A small image captioner, trained from scratch.
Model: 48-pixel images, encoder arch preact_resnet, encoder norm batchnorm, encoder activation celu, encoder depths [3, 6, 3], encoder widths [64, 112, 192], decoder width 192, decoder layers 12, decoder norm layernorm, decoder activation squared_relu.
Training: soap at rate 0.0026, 4700 steps, batches of 128.
Data: trained on rendered made-up planets, 12.3 epochs.
Rows from block 7 of the image encoder, named by matrix and row number. Rows with one number belong to one channel. Each number is 128 + 32 x the weight over its row's rms, rounded and kept within 0 to 255. All counts start at 0. Numbers have three digits each.
# convs0: first 3x3 conv (encoder.blocks.7.convs.0.weight, 112x112x3x3), inputs 54-62, a 3x3 kernel for each
# convs1: second 3x3 conv (encoder.blocks.7.convs.1.weight, 112x112x3x3, transposed), outputs 54-62, a 3x3 kernel for each
convs0.21:125126068160111124106166135094100122098138116139188095109126089158104130101113127133134145119107066155185108109114116118117111103094130071084061101120184183138140070188200146100080130133105172102071140166171066111136177174151098087104104163137
convs1.21:140077181112135106220139158150093140113103145141135119152131165101146151152157126119118161087104136158186091149155119110148144127151142104187100120144144080140162113174104145153112120118132101146106103124136121120119087129127137150077130161145
convs0.22:087121144124110092125155112111211143100104056208139120141118121097114111136095115116176169167063129144101076180097169123124113118158158109178168126123133147110119192103126169154110165126066117098158062178132147123141129049132141159163109144125
convs1.22:083141155177151081120123214130173081155138027129096119136150134117159141107130169155136103161098128094127121107183137145134129128161115126145107145075108079084171122138141076149186141117136116112153125100175079102130093137116114064111118104168
convs0.23:139107124102112120106158071114125137172124120110150135140148088142129111095150137127117119089083106143135088159154107146132153081137144093053121144137148164100148168114181114136109166136121146148127133132153149128123096081123118143147141189137
convs1.23:159096137153125155150156165155172101151105168162079152091137152173180089131071120137190098044123175106156115132195160185106096161077064127117084112128159190098078157123146099151112187134124160156164072089117115094087163173084112100109155144122
convs0.24:180116141080110148134139134140148102121145136150156144109108129142063137056105120112134169141093112120119104118122146134079087154122131103076123076168055150129134120135122112106130174057142144144120084106120138084123073088095140103132157103123
convs1.24:119169111120108159138132115133137116146142104136135121125123162122133078082109123121127083110117123124117178111140121143068124081141137194163130156097152097109110114136136159099111109147153150162099101156102151100095117100100108119147136114105
convs0.25:116148116097167126097119105115134126091155164148124103185098157108124083111139149094078119117158105074146193121128118099115138191098083123146119141144129175131172093109060114147082149067150157101115122143141110130103112103142210139104101083176
convs1.25:156092111040160085189110159112151106113159017119084140142121161056143139172129169071111119124141098121119214138148136120160135070115130133099137117138119132093143126094133053190157144138146165144149104140063133085142121100126111141086154104150
convs0.26:091149108087097107131136144149115102154105161073098177096096140090113121147139138136038123207179118175040097111111134104099104154127129107130100137093124067136128115100156188210117107130127224139124075115135117160125115113169106108070159099144
convs1.26:126117094149144128138086128100149131163096111151091151115149102080105112111125137125068092175100138105147104101147153108106128133130071147122106106113197188152127151119134168190159098143117084151089092123096082090135102151121092131106158208118
convs0.27:136131099112128137112090105140086122201126075087127130151083148086157096134110120143181136097105105086114082106167123165100095173096117140141116134128122192147152101116091141147069163139117097131158156190148142126116132121145079183107141097154
convs1.27:117147145152122109128083148140130182104114166153172092119153137126096123092114199118141095091146156120080146101113126118125159109161108117128180088119084153148108097094140168123130116110102051155120117121129101136152158133097126138054092118181
convs0.28:105136117100110153124091123104113087103185128110183115150121135120103097121164166093117180128147155099152117148092128130122084157101121136124111087094109148171126157099190155089140163123126100118130126202119130141179122055122161164143188147090
convs1.28:134212102153102186044147091142124085095215141172147158166064154044167079118122171134097133106169196083158195118117144082182075080130134127118157101156105134142120122104138113143153102194098103120059099176106148087129187169117122087119173070182
convs0.29:137124143148105177146115130103114102136172165121128155082112112082127119180123107092102194161090119169192111092135156083141141093126120164108130126115139124174099135146164137061126129148117147088142113174129154096097111175139143227179100111126
convs1.29:110088119125154107157198160089114113092178104168188159187185119123149146104125136075118132100173079146164134069138160174149113116116105152146132152089141098116168143114185142122143156142128181116112116105147140130067143154116092073153119144158
convs0.30:108168133120142084176051105161086130180112146143136065154126149108135124120161135113088109131053091149109160151149111138139099120106099103069084079146105124173085107178107121124128091067145080115108110111173059131087170187140100161193128096132
convs1.30:106133088109132149077129086123159135153155134208090093166114058099115119142155168160178097106141127094217124148141149190177116129139178146123088098121099204119087118121100091048089147147090147159152063171183118133196180108155153179115160235089
convs0.31:134114143104150135177147063162109114101077145073109141095125173145148173182101066071113196162113167082155105114142140123072097152138053157135116116077194149118076156147120121138103160110195156138100114132164121077166111097158134151126159222194
convs1.31:172130084063100131155129101125150114084117141070140163167137126133098167089161129136156128108129161160067109157099106118178099205127124152121101090147117134093150165123103145163176138174101180117125137093145081097103113102122086098068118131130
convs0.32:107143135122155084174086164113086097079116143110078118150209117180126143151139143193085140092147088082121095100174144164135185084102115136099123122104093116199127144147112115182129121066114094190105131088131157167149095152145103075127118121125
convs1.32:123122149157110187127138082134138106135087115105120116140173105122163124115083140161101099188138079100173091109090168153176108108169085147171157156066150108086130124105136186087097143177085124102138188166144157105108073166115143111112069169104
convs0.33:082070081122119100154128149143134142154119145137074140136120133090165123171111134138114156125089111129124114083121138191129146138136116152163122153120158110157145140149151096089137136114123152136173183119113174091116122195134090065108113164084
convs1.33:145132082143177080117136157074127068153156123105161134172118180121100143170077164114152119184121060143138112071098112131092108117127161099118125085099153195160125096170099173162166090101148165129155128029144115140091117114106170089127152167140
convs0.34:082108080096112094162124105115130122142101144149114193139093155142082144171133121102126120121029134095103103141154126107170120109127130150127176128150115176122145166105089124110119134129097131096122088132157116147119123122161107125165103159115
convs1.34:115159102117149146107169144105195149057142142152203112131125149139193127100128075190146131072154120161148130129143131138126105217115181113162160111078165141175164105136131107139146131144134131129189099130055160096088093114109074126155129149147
convs0.35:136150149185098134090098151132132097176152127178115141118082140069166163128088129187116111142118158113139123086150140121072068071155159116110123181120087074131158113089163130109161185107150132164089214158124092100132103142093151126074082128174
convs1.35:116142166195129079128102166114113087098059133107204142061190156118198088127061197094092113094157078208110118089160184185102108109094172166105103135102122130163152089069138107152070109176164086136151107116112204053178115146161195127088126133055
convs0.36:109130107136157104172085128138108035146077164096129095085105142070080143141114115255101073137131124164131117114166132088174123085124103146167114121108149096100142073172152102108162130138048098177108084106144083107119160165164150089111141161120
convs1.36:153141166102090084107118111102118173156181117114129153144169151124153156134157094084113162160124101135149163130111140164138106138085130127115163165078142138108121104156138120167095119139165120150144137129111101127076116075165143091167134136184